config.toml
model = "masked image model"
dataset = "made-up road signs on poles"
train_examples = 122500
image_size = 32
crop_scale_min = 0.8
horizontal_flip = false
color_jitter = 0.2
method = "mae"
mask_ratio = 0.6
loss = "mse"
encoder_arch = "vit"
encoder_norm = "layernorm"
encoder_norm_position = "pre"
encoder_activation = "gelu"
encoder_mlp_ratio = 3
encoder_head_dim = 16
encoder_fused_qkv = false
encoder_bias = "all"
encoder_qk_norm = false
encoder_layer_scale_init = 0.1
encoder_parallel_block = false
encoder_inner_norm = true
encoder_moe = "expert_choice"
encoder_drop_path = 0.1
encoder_num_experts = 4
encoder_moe_every = 2
encoder_expert_mlp_ratio = 2
encoder_experts_per_token = 2
encoder_shared_expert = false
encoder_patch_size = [2, 2]
encoder_layers = 16
encoder_width = 192
encoder_positions = "learned"
decoder_width = 192
norm_pix_loss = true
decoder_layers = 2
residual_init = "none"
optimizer = "soap"
beta2 = 0.99
learning_rate = 0.0028
beta1 = 0.95
shampoo_beta = 0.95
eps = 1e-08
precondition_frequency = 16
max_precond_dim = 1024
one_sided = false
adamw_lr_other_params = 0.0011
max_grad_norm = 1.0
max_steps = 15400
batch_size = 128
epochs = 16.1
lr_schedule = "cosine"
final_lr_fraction = 0
warmup_steps = 300
weight_decay = 0.07
adamw_weight_decay_other_params = 0.01
Rows from block 13 of the encoder of a small masked image model, named by matrix and row number. Rows with one number within an expert belong to one neuron, the router's apart. Each number is 50 + 15 x the weight over its row's rms, rounded and kept within 0 to 99. All counts start at 0.
Before each expert's rows are labels from the 100 images, of 14976, where the router gives the expert most weight on average: "peak on" is the class under the peak. Only what is clearly more common there than usual is listed. The data: made-up road signs on poles. In brackets: how many of the 100.
# router: router (encoder.blocks.13.mlp.router.weight, 4x192, trained with AdamW), inputs 0-95
# up: expert up (encoder.blocks.13.mlp.up, 4x384x192), inputs 0-95
# down: expert down (encoder.blocks.13.mlp.down, 4x192x384, transposed), outputs 0-95

# expert 2
peak on: backdrop (100)
router.2:45 69 60 54 35 54 44 55 48 74 61 35 68 67 66 63 59 30 58 31 52 45 54 65 86 47 42 58 59 42 32 35 59 36 53 59 54 64 25 49 51 54 71 49 25 46 67 71 44 69 47 18 50 00 43 50 40 51 43 49 41 28 56 54 63 76 28 46 61 33 26 58 46 54 52 49 58 39 38 48 49 82 45 66 17 44 56 38 34 56 45 54 71 62 68 45
up.3:27 61 46 40 48 55 57 58 30 33 42 69 43 70 65 38 43 49 43 44 73 48 54 60 92 59 44 57 51 60 54 75 37 51 66 35 57 38 43 50 32 52 38 53 38 63 28 57 67 46 56 57 57 64 47 31 36 63 76 84 50 68 55 39 57 50 49 27 67 86 35 37 65 49 20 35 47 46 64 85 35 48 49 55 36 41 55 36 64 51 73 31 34 52 59 73
down.3:48 23 50 44 54 49 41 67 37 55 45 40 64 49 36 56 31 54 53 72 35 49 34 83 34 57 57 40 53 27 50 12 61 44 58 63 37 57 47 29 84 61 34 55 49 63 83 52 35 56 68 50 69 36 39 52 61 78 36 24 33 42 39 62 59 49 57 66 45 27 69 72 46 48 54 66 49 59 55 25 57 44 59 48 54 54 42 46 45 41 43 65 42 54 62 23
up.4:75 52 51 66 73 13 27 32 72 36 49 65 68 64 40 60 41 29 51 60 44 47 45 22 29 46 53 15 94 60 43 52 29 34 56 49 69 46 53 53 44 63 15 45 34 49 83 67 62 44 47 40 49 76 64 69 38 54 68 45 45 35 50 32 58 46 57 49 47 53 40 50 60 43 61 34 62 47 51 56 37 59 54 58 43 65 27 84 41 59 55 52 30 57 53 46
down.4:42 75 56 39 61 72 67 63 42 44 71 57 44 41 77 23 62 50 58 59 40 50 46 47 67 46 64 93 45 44 65 31 77 40 41 44 24 43 47 57 53 43 69 69 50 45 01 41 35 57 49 46 40 27 43 67 43 16 33 66 55 35 73 55 52 57 42 61 44 41 38 52 38 30 68 72 47 38 45 46 60 40 50 54 54 38 90 20 58 52 70 42 68 41 56 35
up.5:82 43 87 47 55 31 42 53 43 54 67 63 69 47 37 50 49 40 65 66 29 54 33 26 56 38 46 42 66 32 59 53 62 34 14 49 64 67 64 36 25 55 53 32 38 55 69 59 48 54 63 17 49 31 60 62 17 40 42 35 45 62 47 53 80 30 50 60 54 56 73 44 47 39 48 42 40 41 48 51 55 50 54 60 42 67 84 41 58 89 58 47 41 24 42 47
down.5:20 61 44 34 36 52 60 49 69 64 53 42 34 44 30 30 61 53 40 33 52 37 78 52 53 53 60 52 28 76 37 36 32 47 62 63 50 39 40 56 53 36 45 92 40 63 41 60 44 58 28 59 25 61 39 58 69 41 32 67 42 62 65 50 49 58 29 58 62 09 60 60 37 32 43 55 46 37 61 37 62 43 45 31 55 39 33 67 37 11 17 55 74 55 69 47
up.6:45 52 48 49 55 52 51 64 40 47 56 42 64 34 44 35 50 55 55 55 47 30 59 50 58 63 39 62 46 28 43 36 50 54 51 30 48 14 62 44 47 65 63 10 33 64 96 45 52 24 64 48 50 76 34 26 65 79 41 40 56 63 60 64 54 53 51 47 56 63 65 35 59 80 58 31 37 46 69 48 47 66 49 42 23 42 63 50 38 67 24 63 50 58 63 74
down.6:24 51 45 24 52 57 41 50 55 51 60 60 59 52 28 59 18 62 18 64 66 55 41 40 66 73 42 35 37 49 64 63 72 31 54 29 54 87 54 39 49 67 45 54 51 38 22 53 54 73 20 54 53 27 36 83 29 43 59 81 68 38 41 36 52 57 32 54 44 31 40 68 48 18 41 81 61 49 22 31 55 49 51 53 69 46 61 49 57 27 58 44 54 49 36 26
up.7:52 53 59 80 56 32 50 51 65 54 60 40 66 66 63 42 58 37 36 83 13 53 52 34 18 56 53 11 52 78 41 52 62 42 30 34 55 41 57 43 47 60 68 37 39 52 47 48 30 35 51 45 39 33 59 64 52 58 28 43 48 58 82 45 56 72 17 47 46 51 53 48 55 56 20 50 44 59 25 45 72 51 67 48 51 55 59 30 39 37 31 27 40 52 58 45
down.7:40 65 72 25 43 67 44 40 68 42 57 63 38 40 49 46 39 58 62 41 81 76 47 35 61 49 40 83 46 27 61 55 48 65 73 70 47 64 43 54 43 41 49 86 59 53 72 81 58 64 45 26 34 50 76 42 57 65 61 45 82 35 43 65 28 69 41 60 62 58 33 30 63 72 64 44 45 46 47 36 44 56 54 51 54 66 57 56 53 63 57 66 54 50 54 62
up.8:61 18 60 49 46 52 32 51 73 56 19 38 57 40 36 61 54 47 65 55 35 50 26 59 65 67 66 44 37 39 24 47 45 45 63 62 58 28 60 38 63 65 60 40 62 37 65 43 77 74 62 46 86 52 50 52 58 24 25 53 59 60 50 68 67 39 48 67 61 17 60 58 63 66 38 18 64 36 35 40 27 49 52 55 56 71 61 62 54 57 40 52 41 52 34 28
down.8:49 77 50 43 44 43 41 74 51 67 45 71 35 59 41 24 39 59 25 70 42 55 73 44 35 36 30 36 49 72 43 66 28 67 49 26 38 64 26 34 42 46 69 47 15 56 33 55 47 44 40 59 61 60 42 70 11 30 47 45 42 52 45 28 50 52 66 42 40 65 54 61 50 34 48 69 19 57 50 60 42 71 40 45 40 28 47 42 32 33 27 42 55 54 47 43
up.9:46 49 42 45 45 43 77 45 46 43 13 37 58 50 41 55 57 32 71 63 51 20 63 23 43 61 35 64 60 33 43 62 65 62 24 61 81 55 64 34 18 68 57 45 45 55 83 77 51 40 47 46 72 38 41 43 41 54 66 44 53 61 61 84 73 29 42 51 86 58 53 39 65 49 52 61 55 66 46 38 36 38 63 60 35 45 49 43 56 75 57 34 41 51 53 57
down.9:39 66 54 30 44 59 14 44 50 59 61 86 56 35 19 31 54 42 24 30 67 63 71 67 46 47 24 64 30 66 52 08 61 27 80 54 41 78 23 55 52 58 24 70 45 54 36 57 39 64 43 53 19 61 36 81 49 58 40 49 56 52 66 17 46 45 66 54 20 57 37 75 44 43 61 54 52 32 54 44 72 65 63 38 44 48 55 50 51 28 59 55 60 54 55 45
up.10:21 48 68 72 21 60 42 67 78 65 44 44 70 45 62 52 41 60 41 38 76 48 52 55 96 63 38 34 45 45 70 28 65 63 41 26 67 57 64 60 43 33 69 42 55 50 74 81 43 64 20 68 21 30 20 27 61 32 49 37 46 52 26 39 52 91 46 51 58 42 61 43 42 45 53 60 40 40 61 46 54 48 50 54 55 43 34 49 52 38 28 67 66 56 45 03
down.10:70 37 73 66 57 32 48 77 03 44 52 72 34 57 29 59 51 63 63 65 43 63 31 60 14 43 49 86 53 52 56 47 27 33 42 63 54 52 72 39 39 38 59 79 47 53 43 47 55 47 85 57 47 46 76 49 28 41 59 44 50 45 49 59 47 55 54 25 57 85 36 68 58 52 38 51 28 61 27 55 22 43 37 44 50 44 37 54 59 47 60 32 76 52 47 73

# expert 0
peak on: backdrop (100)
router.0:57 95 66 38 10 33 55 52 44 62 51 58 77 50 61 45 73 53 59 31 57 67 53 50 66 47 54 62 63 56 51 40 58 76 63 70 67 56 47 49 69 59 57 53 29 50 44 63 19 36 31 23 51 00 54 49 55 57 61 57 64 49 60 49 58 38 19 60 58 39 38 58 44 49 59 59 33 40 48 45 61 50 60 59 33 51 44 50 46 64 52 14 52 63 71 68
up.3:72 70 63 60 65 35 56 58 62 78 77 22 41 54 41 49 64 50 48 51 21 27 44 62 30 23 54 74 41 43 26 37 56 51 50 70 58 48 35 51 52 37 40 39 65 62 73 49 50 67 71 64 35 51 53 61 29 40 22 52 35 52 83 51 59 60 49 68 71 39 36 54 57 47 59 26 55 38 49 66 36 45 55 62 64 62 70 67 39 31 76 61 33 49 69 53
down.3:26 61 60 33 52 68 67 52 35 47 16 94 42 41 40 22 52 38 37 47 61 63 61 42 77 35 43 55 79 65 28 55 47 60 70 24 43 29 37 37 72 61 62 63 39 64 12 50 50 46 52 33 72 60 32 56 63 51 66 40 78 27 51 62 67 73 56 55 37 35 60 44 55 62 61 72 22 62 46 16 76 47 60 41 49 41 48 36 56 62 48 36 54 48 14 37
up.4:71 48 62 48 53 54 65 44 56 35 57 60 73 41 48 41 51 25 33 61 30 54 78 52 60 29 59 43 75 37 59 63 55 40 40 38 48 57 70 46 55 69 31 74 39 44 09 47 52 40 82 74 56 34 47 52 48 71 50 44 62 73 09 55 35 62 47 35 44 41 48 39 60 58 72 52 49 69 52 34 78 51 51 49 37 52 39 21 58 75 51 69 51 49 27 36
down.4:40 54 49 41 46 52 32 55 51 50 38 44 54 26 42 31 47 49 82 63 73 40 32 40 29 56 26 72 40 65 49 30 51 50 80 57 49 74 48 51 37 60 64 37 53 79 89 66 67 56 13 45 38 48 42 55 61 54 63 49 45 53 82 68 31 48 69 68 60 59 34 50 28 35 32 51 30 37 70 49 41 79 42 25 40 50 51 55 40 42 34 46 46 53 66 47
up.5:14 37 69 46 59 34 57 56 45 71 70 41 21 72 53 64 78 39 58 30 66 41 66 73 60 47 51 37 44 30 56 54 29 65 97 49 35 71 57 33 39 47 41 50 29 36 51 45 67 50 59 49 46 49 35 43 38 49 56 44 43 31 32 63 34 20 55 78 45 36 42 47 46 56 42 30 48 42 70 44 44 42 71 26 71 54 40 58 69 42 80 24 48 58 35 47
down.5:90 47 30 28 54 44 47 48 52 35 46 81 98 32 57 35 33 46 47 72 32 51 45 46 52 63 42 53 61 68 54 27 51 36 17 48 34 54 50 49 66 59 61 60 37 59 59 73 48 45 48 60 58 58 66 78 47 82 29 37 38 78 84 38 95 59 51 11 50 61 48 39 40 24 40 40 64 53 56 40 60 29 58 46 37 57 71 37 50 64 45 68 50 57 51 49
up.6:41 41 27 56 37 43 30 56 64 60 66 46 65 19 54 61 73 66 54 40 42 60 60 56 56 30 53 37 70 51 37 34 52 55 61 64 71 49 74 46 50 53 55 57 78 50 52 38 64 42 34 55 51 65 55 87 45 48 34 56 36 37 89 56 39 68 53 39 36 45 44 72 34 53 42 35 48 51 83 59 58 44 58 17 66 50 77 49 34 55 45 49 65 28 51 37
down.6:55 68 82 40 46 78 58 53 56 33 23 73 27 54 63 47 40 55 52 45 69 52 42 44 16 62 59 91 38 46 56 77 62 52 36 49 36 34 37 49 45 57 48 34 47 25 34 82 48 55 72 41 58 42 46 41 51 63 68 51 57 42 44 47 45 43 55 30 81 57 46 08 64 33 66 73 31 74 42 45 45 44 65 79 31 64 27 62 68 59 52 40 37 53 40 58
up.7:45 53 46 68 63 23 71 44 49 54 37 31 39 36 64 37 65 71 63 52 58 57 61 47 20 57 62 48 60 79 60 54 62 46 33 63 58 61 66 45 63 32 29 46 45 65 51 33 31 42 36 71 70 48 49 36 37 59 49 50 70 64 58 45 70 00 53 35 40 56 54 72 75 70 48 51 77 54 33 46 47 35 55 59 23 38 47 59 37 35 48 25 61 41 34 53
down.7:54 48 84 56 51 30 39 83 54 49 42 74 44 40 49 53 66 56 42 60 57 53 43 62 49 50 49 53 45 41 39 26 46 51 63 20 47 60 83 37 38 50 69 31 73 41 63 50 55 45 60 55 49 58 60 74 46 20 59 55 77 70 59 53 50 54 68 49 55 56 45 56 08 37 55 35 33 59 49 54 45 53 60 33 82 34 41 59 53 41 48 61 56 52 42 52
up.8:38 45 52 79 53 58 37 41 59 53 61 27 35 25 29 51 61 62 42 50 48 43 58 26 36 76 60 46 48 53 28 57 44 44 39 42 74 18 48 59 45 39 24 59 46 62 28 43 56 49 16 57 70 45 57 63 40 36 57 56 61 34 43 66 41 68 56 55 63 51 27 64 55 63 47 25 54 63 54 49 55 35 66 39 67 31 41 38 58 71 59 41 66 54 41 19
down.8:70 42 48 00 45 41 62 31 54 44 31 31 89 55 69 29 55 49 46 43 54 39 22 46 41 27 62 71 59 61 66 44 50 45 82 34 25 85 69 43 46 75 48 43 41 35 50 65 63 51 67 54 21 69 57 51 59 31 44 50 13 69 65 55 47 38 35 42 35 56 58 13 58 80 35 56 52 44 51 32 32 61 40 92 42 48 60 55 48 38 50 66 40 38 39 77
up.9:54 48 32 50 58 53 30 53 48 45 49 76 39 39 49 43 53 39 68 50 99 52 40 73 52 59 53 61 50 23 48 32 35 48 50 36 71 47 59 45 30 45 45 43 67 44 21 43 71 53 57 61 46 31 19 76 60 40 51 38 56 80 36 52 20 57 70 80 39 60 60 38 27 61 57 36 78 58 81 53 34 62 46 71 44 52 28 74 70 41 63 46 46 40 45 53
down.9:50 62 75 67 48 62 42 79 38 52 35 36 79 30 48 49 32 65 21 64 31 46 37 31 57 21 58 44 66 58 41 69 51 62 66 65 42 63 72 47 64 50 63 60 38 73 67 65 49 50 39 49 37 70 45 33 58 68 42 51 71 32 58 62 60 40 64 69 55 57 28 62 71 26 38 52 24 65 42 38 63 64 53 30 49 60 68 34 26 49 33 30 62 59 66 40
up.10:56 91 48 76 64 50 74 27 59 68 38 58 40 58 60 61 34 34 40 86 42 32 46 49 73 57 63 34 58 42 42 43 19 55 31 43 39 49 48 41 70 47 53 54 33 64 68 36 40 40 49 64 73 00 62 37 45 57 37 58 62 71 59 59 44 51 26 48 34 35 58 61 62 40 60 58 60 32 49 47 46 47 50 53 54 48 21 34 46 37 59 42 62 60 64 33
down.10:42 49 53 39 59 30 48 69 37 50 47 34 48 44 47 63 79 44 57 31 75 73 59 60 14 46 47 66 44 80 35 40 50 39 57 44 65 69 47 52 49 57 55 85 60 53 35 71 64 53 56 35 29 85 57 40 60 76 52 55 34 26 61 45 54 48 70 21 48 78 47 62 46 51 53 68 43 39 91 58 58 67 57 42 68 44 54 59 50 33 46 51 56 47 54 52

# expert 3
peak on: face (73)
router.3:62 22 68 32 72 46 42 52 45 34 32 58 34 53 44 47 28 58 34 92 57 48 32 56 29 52 52 45 39 41 54 56 39 56 60 33 39 55 53 56 23 47 49 50 54 43 41 40 55 74 44 91 51 99 48 75 52 62 49 39 51 59 45 64 58 49 82 43 41 55 62 24 59 49 47 37 61 69 43 39 50 42 57 50 79 58 41 50 47 51 61 56 58 49 38 41
up.3:30 50 48 44 51 74 39 43 57 25 52 39 61 65 15 49 64 47 24 33 69 58 62 44 50 70 64 34 58 72 59 59 21 68 51 80 64 37 57 46 52 30 49 64 55 51 63 77 61 43 54 51 44 23 50 40 44 50 43 31 57 48 34 29 31 64 47 45 25 37 21 75 65 53 33 58 61 32 73 75 60 73 48 62 56 45 64 46 45 35 35 50 46 70 41 48
down.3:63 65 11 55 48 68 52 16 52 61 44 09 89 67 54 45 50 70 58 37 63 47 36 41 56 76 53 50 56 16 76 26 44 43 41 72 63 50 24 43 71 51 52 42 41 47 36 39 50 56 35 48 43 27 37 14 85 50 45 69 41 38 50 58 48 47 52 46 76 32 30 62 30 67 42 32 88 28 19 44 56 56 45 68 59 60 55 52 44 56 43 59 40 39 22 54
up.4:60 41 49 60 71 38 27 44 38 35 48 44 31 63 71 37 48 47 14 63 71 81 65 82 16 44 64 68 40 41 62 37 08 29 34 81 61 28 37 33 77 58 27 32 59 59 48 25 71 58 61 52 82 62 36 43 54 24 44 55 49 70 33 47 37 40 46 62 44 62 48 64 57 56 41 66 45 54 60 69 56 63 74 55 27 55 09 79 38 63 55 47 46 25 36 51
down.4:83 63 95 55 53 55 55 64 55 39 40 57 35 20 45 47 53 59 56 42 70 54 53 54 61 40 39 65 36 54 51 38 58 44 91 24 50 18 68 41 51 57 55 52 64 38 42 48 46 34 54 53 73 75 35 46 29 34 79 51 61 61 34 63 67 64 43 68 69 44 56 36 60 55 97 43 46 37 79 34 39 39 51 60 40 22 46 61 58 39 44 54 43 59 49 36
up.5:15 46 43 60 60 51 40 55 72 25 31 65 52 53 42 42 52 57 58 69 33 46 44 49 60 60 29 58 56 49 44 06 62 35 48 75 52 35 60 62 77 63 32 28 44 40 40 24 40 41 46 31 46 51 70 53 45 60 56 21 33 47 40 58 36 59 46 34 31 36 36 61 58 47 65 69 38 42 50 64 35 60 32 34 71 59 82 61 62 55 29 26 59 38 64 38
down.5:99 50 22 44 53 49 53 74 51 74 65 36 50 62 62 59 52 33 49 66 70 41 69 62 53 59 46 46 40 44 45 99 26 55 39 43 46 32 57 64 39 55 67 65 60 54 49 80 63 54 41 54 47 48 32 40 56 52 36 60 52 50 66 59 61 35 55 76 59 53 69 25 50 55 26 38 33 35 50 21 35 51 32 34 43 44 19 10 52 44 61 49 53 67 46 45
up.6:55 55 54 69 36 63 62 28 51 56 39 58 41 54 43 42 68 66 61 31 51 38 58 48 65 83 39 70 63 28 34 60 73 25 32 47 55 48 49 50 47 69 47 69 35 43 40 57 23 45 41 35 40 52 56 71 63 54 37 56 55 39 52 30 33 46 61 64 41 39 79 70 64 37 39 51 35 46 47 12 68 42 27 54 46 61 70 33 35 62 54 50 60 45 67 78
down.6:65 55 38 52 59 55 58 71 51 39 56 56 57 49 59 41 36 43 56 65 24 56 68 70 36 57 47 58 66 65 82 63 39 45 68 58 54 48 58 42 72 22 71 58 72 60 61 38 45 58 45 61 71 44 35 27 00 16 76 47 47 66 23 53 71 27 51 33 84 52 20 52 24 40 55 66 49 47 35 57 33 56 56 40 41 55 24 65 61 32 60 33 57 50 69 29
up.7:37 55 41 40 55 53 53 52 35 33 52 36 25 38 61 42 68 77 72 56 19 40 63 51 66 36 59 43 35 37 52 55 14 64 47 66 50 58 59 34 69 54 63 19 15 54 57 71 45 34 56 61 33 31 64 56 46 60 22 45 61 38 33 60 44 66 41 23 61 50 57 63 46 42 47 51 47 51 32 31 41 48 53 33 62 53 52 31 76 62 37 48 38 64 39 43
down.7:36 57 35 66 54 59 46 44 70 63 49 36 58 55 30 53 59 53 34 49 37 47 64 66 54 52 42 29 54 51 79 47 40 47 68 65 49 29 38 49 66 47 50 57 80 44 38 46 65 41 53 66 26 49 99 43 52 55 62 53 52 40 40 67 40 48 28 26 62 37 23 77 73 67 34 14 67 44 40 33 34 40 43 60 71 40 57 31 58 47 09 40 39 59 14 58
up.8:41 67 59 52 53 49 25 46 76 41 47 76 65 54 35 49 79 39 32 59 66 40 60 42 56 48 70 50 50 73 50 34 45 55 54 63 52 56 64 42 64 90 65 44 51 54 82 40 24 68 76 46 49 25 17 23 42 56 34 48 65 28 73 46 38 44 72 43 55 73 08 33 32 35 32 64 46 54 64 66 49 59 46 63 48 92 33 33 53 35 21 49 36 47 84 49
down.8:66 80 60 48 38 56 60 60 45 62 42 85 62 24 50 42 73 60 45 54 52 38 51 42 60 14 64 80 32 63 67 51 58 46 54 44 40 48 45 44 79 41 55 58 82 75 32 55 53 43 56 51 45 50 58 98 43 44 48 60 48 30 34 68 78 42 59 40 60 72 51 51 42 53 27 65 27 59 49 43 50 57 52 65 64 45 57 54 65 21 42 37 40 65 67 59
up.9:70 08 49 34 50 55 41 41 47 40 45 83 58 57 58 49 36 40 55 50 37 14 53 51 39 61 47 52 54 39 48 66 59 56 83 41 55 53 32 60 68 59 66 48 51 73 59 35 40 55 59 41 32 70 64 56 13 54 29 28 57 60 88 57 32 35 38 60 71 63 67 40 67 62 72 31 68 58 30 63 49 51 63 63 44 44 82 47 59 67 58 44 28 44 46 40
down.9:43 77 55 47 67 48 36 68 61 56 49 26 61 37 39 60 59 58 42 43 56 79 45 47 49 60 51 40 40 55 62 38 31 36 36 77 32 50 57 31 29 45 24 58 34 32 34 48 35 44 29 56 63 32 42 57 93 71 80 57 38 43 33 42 78 48 64 61 30 30 37 41 43 33 32 46 34 59 71 17 67 47 57 45 42 55 20 49 26 37 42 26 84 63 57 50
up.10:14 42 56 58 62 41 70 72 66 28 52 52 41 55 66 65 68 40 34 67 44 78 36 47 58 40 60 48 53 38 33 44 50 71 45 61 27 46 60 39 91 54 56 53 50 39 33 31 74 44 49 32 45 53 58 64 42 34 52 72 47 49 74 64 65 51 70 82 28 52 35 57 45 67 27 49 52 54 35 63 30 40 56 40 59 42 55 76 46 29 43 35 56 34 60 26
down.10:90 25 59 40 47 43 56 44 61 44 41 65 53 50 41 36 66 39 49 48 18 29 36 44 58 50 69 49 50 54 61 62 73 16 76 36 33 71 21 48 55 50 68 23 88 43 56 65 25 44 40 30 42 65 43 56 36 70 29 52 47 53 55 60 51 56 33 32 63 70 70 46 69 30 45 46 66 63 45 44 45 47 50 14 67 53 68 53 52 75 39 43 59 48 57 53

# expert 1
peak on: face (99)
router.1:44 71 48 51 62 33 44 65 43 57 61 50 52 77 56 52 58 50 54 14 51 28 71 39 74 32 46 48 46 68 30 39 35 30 43 45 68 57 38 54 83 38 49 58 29 36 66 55 63 22 40 00 70 13 55 52 54 35 48 49 41 50 63 52 48 47 43 44 57 21 37 65 67 36 68 39 45 37 42 44 44 65 37 68 36 56 45 40 48 57 61 59 48 76 51 44
up.3:50 47 68 33 28 48 41 62 39 45 55 35 54 48 11 23 47 49 09 35 16 62 66 35 32 39 55 46 57 57 52 51 64 43 60 39 42 42 62 42 53 16 40 34 76 39 60 24 66 51 95 68 34 47 71 25 41 65 50 61 57 80 32 45 41 33 36 51 49 40 67 48 55 52 60 49 42 33 46 50 56 17 45 65 37 35 40 58 72 63 67 51 55 51 28 61
down.3:62 60 13 32 72 61 65 46 47 48 49 67 23 39 74 76 38 50 65 63 80 32 52 45 57 69 54 67 34 25 71 56 56 64 47 50 53 66 36 33 66 72 46 80 36 70 41 65 37 58 12 70 52 64 37 66 42 29 41 34 50 27 71 60 67 33 44 25 65 47 69 41 37 52 40 63 43 48 55 56 49 57 40 42 46 65 50 26 54 37 46 29 51 57 64 42
up.4:36 60 48 59 43 43 73 49 53 49 64 36 69 63 59 33 69 51 47 42 47 42 13 57 55 42 51 56 43 25 59 46 36 51 86 49 36 62 43 50 55 51 25 21 29 46 47 49 67 58 61 57 42 40 70 80 38 51 57 56 50 42 22 70 43 48 52 56 65 76 88 41 60 63 51 41 31 41 63 64 58 50 51 29 52 60 50 55 52 46 59 69 44 55 51 43
down.4:73 40 47 31 28 46 58 41 40 57 37 76 33 36 55 58 47 33 47 48 73 66 80 48 41 51 43 53 66 69 53 46 43 62 49 56 30 56 44 49 66 43 72 87 56 67 51 38 59 56 53 60 55 74 12 49 31 47 51 71 20 46 51 47 50 44 39 54 16 22 40 35 57 21 57 25 22 55 35 05 52 60 39 50 46 81 48 15 55 60 64 39 48 47 52 55
up.5:58 77 50 84 59 47 60 71 57 44 67 30 38 36 51 26 72 47 50 36 20 34 72 38 77 19 43 59 53 74 45 62 35 50 68 70 52 70 48 55 51 56 41 44 54 46 79 29 77 16 55 56 50 38 28 52 24 82 33 49 67 56 54 51 49 68 47 74 45 42 54 40 66 35 42 56 36 45 30 42 46 36 68 57 69 57 27 50 72 61 57 70 57 46 56 43
down.5:69 38 74 35 55 37 58 16 67 53 29 85 65 58 64 49 68 39 46 42 79 56 52 62 34 48 54 69 37 53 74 33 72 40 12 16 50 53 75 66 58 47 59 56 45 63 41 84 29 55 31 84 36 62 63 40 66 33 63 54 57 52 48 48 32 50 48 36 52 65 33 65 59 41 62 23 54 23 69 67 54 56 61 60 58 67 68 54 56 52 53 32 53 45 43 78
up.6:39 56 57 43 62 45 30 47 65 53 35 41 73 33 47 42 53 48 36 50 55 33 71 35 44 61 43 43 62 81 45 51 22 52 34 30 54 65 58 69 28 50 54 24 68 19 59 59 48 57 47 54 38 65 38 80 52 28 37 69 66 72 67 37 56 60 60 43 30 54 19 45 60 82 68 26 74 47 57 32 52 59 61 63 48 51 49 43 46 22 46 47 26 71 76 40
down.6:51 37 64 38 46 57 55 54 28 37 82 60 45 74 50 60 47 62 61 71 45 62 29 48 56 51 58 48 36 14 57 41 79 37 89 47 68 62 34 38 36 63 30 63 20 60 30 72 43 43 62 37 59 53 59 39 53 58 73 20 21 37 48 68 45 64 35 53 63 45 60 62 48 36 36 60 46 61 30 49 51 46 53 39 56 47 81 74 45 74 53 47 33 43 11 56
up.7:30 33 29 21 62 60 48 23 79 52 45 63 66 65 41 59 25 32 63 64 77 29 57 58 71 49 50 50 36 26 59 63 41 34 40 68 52 78 55 49 77 68 53 14 77 51 45 49 36 60 54 47 51 59 33 32 50 42 65 40 65 43 45 50 66 66 86 35 61 62 38 62 23 59 44 63 55 54 50 42 30 61 39 55 67 52 47 71 21 46 51 69 34 32 41 38
down.7:69 74 44 52 43 47 52 53 56 32 25 36 57 45 49 13 33 50 47 37 29 53 18 43 37 55 54 27 54 46 34 41 62 37 57 62 29 53 27 40 35 38 44 52 36 52 37 63 66 48 46 49 28 45 57 53 69 48 29 41 42 43 65 53 46 33 49 77 56 38 66 72 63 34 71 45 45 62 52 52 58 61 51 60 54 62 46 56 56 50 24 28 55 60 54 49
up.8:20 63 36 61 45 16 42 38 30 62 29 83 39 80 52 31 24 54 51 59 37 37 34 56 41 53 66 36 46 67 56 47 53 68 56 61 44 16 22 59 68 49 65 49 56 38 55 26 58 63 75 41 14 73 67 44 41 42 27 62 47 57 50 54 34 58 61 35 42 29 55 39 71 48 42 37 55 59 66 58 42 45 64 40 52 39 52 73 53 77 79 29 27 44 41 54
down.8:57 65 61 41 56 88 42 49 62 76 76 25 54 16 75 68 61 64 76 61 38 44 51 58 59 60 35 55 33 59 45 66 30 70 45 47 54 66 45 40 71 65 54 51 51 52 39 69 53 47 36 64 68 62 41 75 65 55 56 32 42 24 48 47 67 66 38 58 53 48 43 65 32 32 48 38 04 60 33 58 61 54 24 46 53 62 41 33 40 35 46 51 63 54 70 51
up.9:56 44 39 74 68 36 51 38 43 39 46 53 45 62 52 45 73 35 61 67 38 30 47 63 20 58 41 44 50 38 55 16 46 39 36 35 42 61 52 49 63 34 45 61 39 70 71 56 39 33 60 25 55 64 53 46 45 65 53 77 63 67 52 46 48 71 63 71 66 62 68 40 35 74 35 71 23 50 54 24 43 78 62 51 51 41 65 25 27 62 68 34 51 26 39 55
down.9:40 45 86 30 48 74 48 59 46 60 68 70 42 47 33 35 33 47 35 57 60 66 61 47 55 52 38 71 37 59 49 39 47 43 62 53 38 50 48 55 41 71 49 28 47 32 40 33 51 59 59 48 39 28 28 60 30 32 34 60 23 26 51 45 56 52 38 49 46 26 40 85 28 38 50 62 31 58 49 54 42 47 47 30 61 54 25 68 61 33 54 59 47 53 81 36
up.10:71 21 58 46 72 44 53 51 48 54 39 58 60 45 52 38 36 46 75 47 59 34 36 45 79 53 46 24 84 72 68 40 54 36 32 36 37 37 58 77 47 39 54 49 41 63 61 39 44 27 31 29 41 37 66 54 51 48 55 19 36 44 57 50 66 39 36 47 49 47 48 65 39 33 50 46 68 49 44 51 62 72 54 40 28 31 67 49 49 57 39 41 50 51 45 71
down.10:54 59 45 42 56 71 50 54 54 62 44 48 24 35 42 50 51 52 49 48 26 47 46 57 32 61 55 52 39 35 57 55 51 75 61 47 64 36 60 25 45 46 48 43 46 43 42 68 62 54 79 58 81 65 18 77 47 50 37 60 48 48 59 45 48 52 46 61 42 50 52 16 59 80 38 39 48 57 43 48 45 35 34 64 64 52 40 39 45 46 23 62 45 61 54 42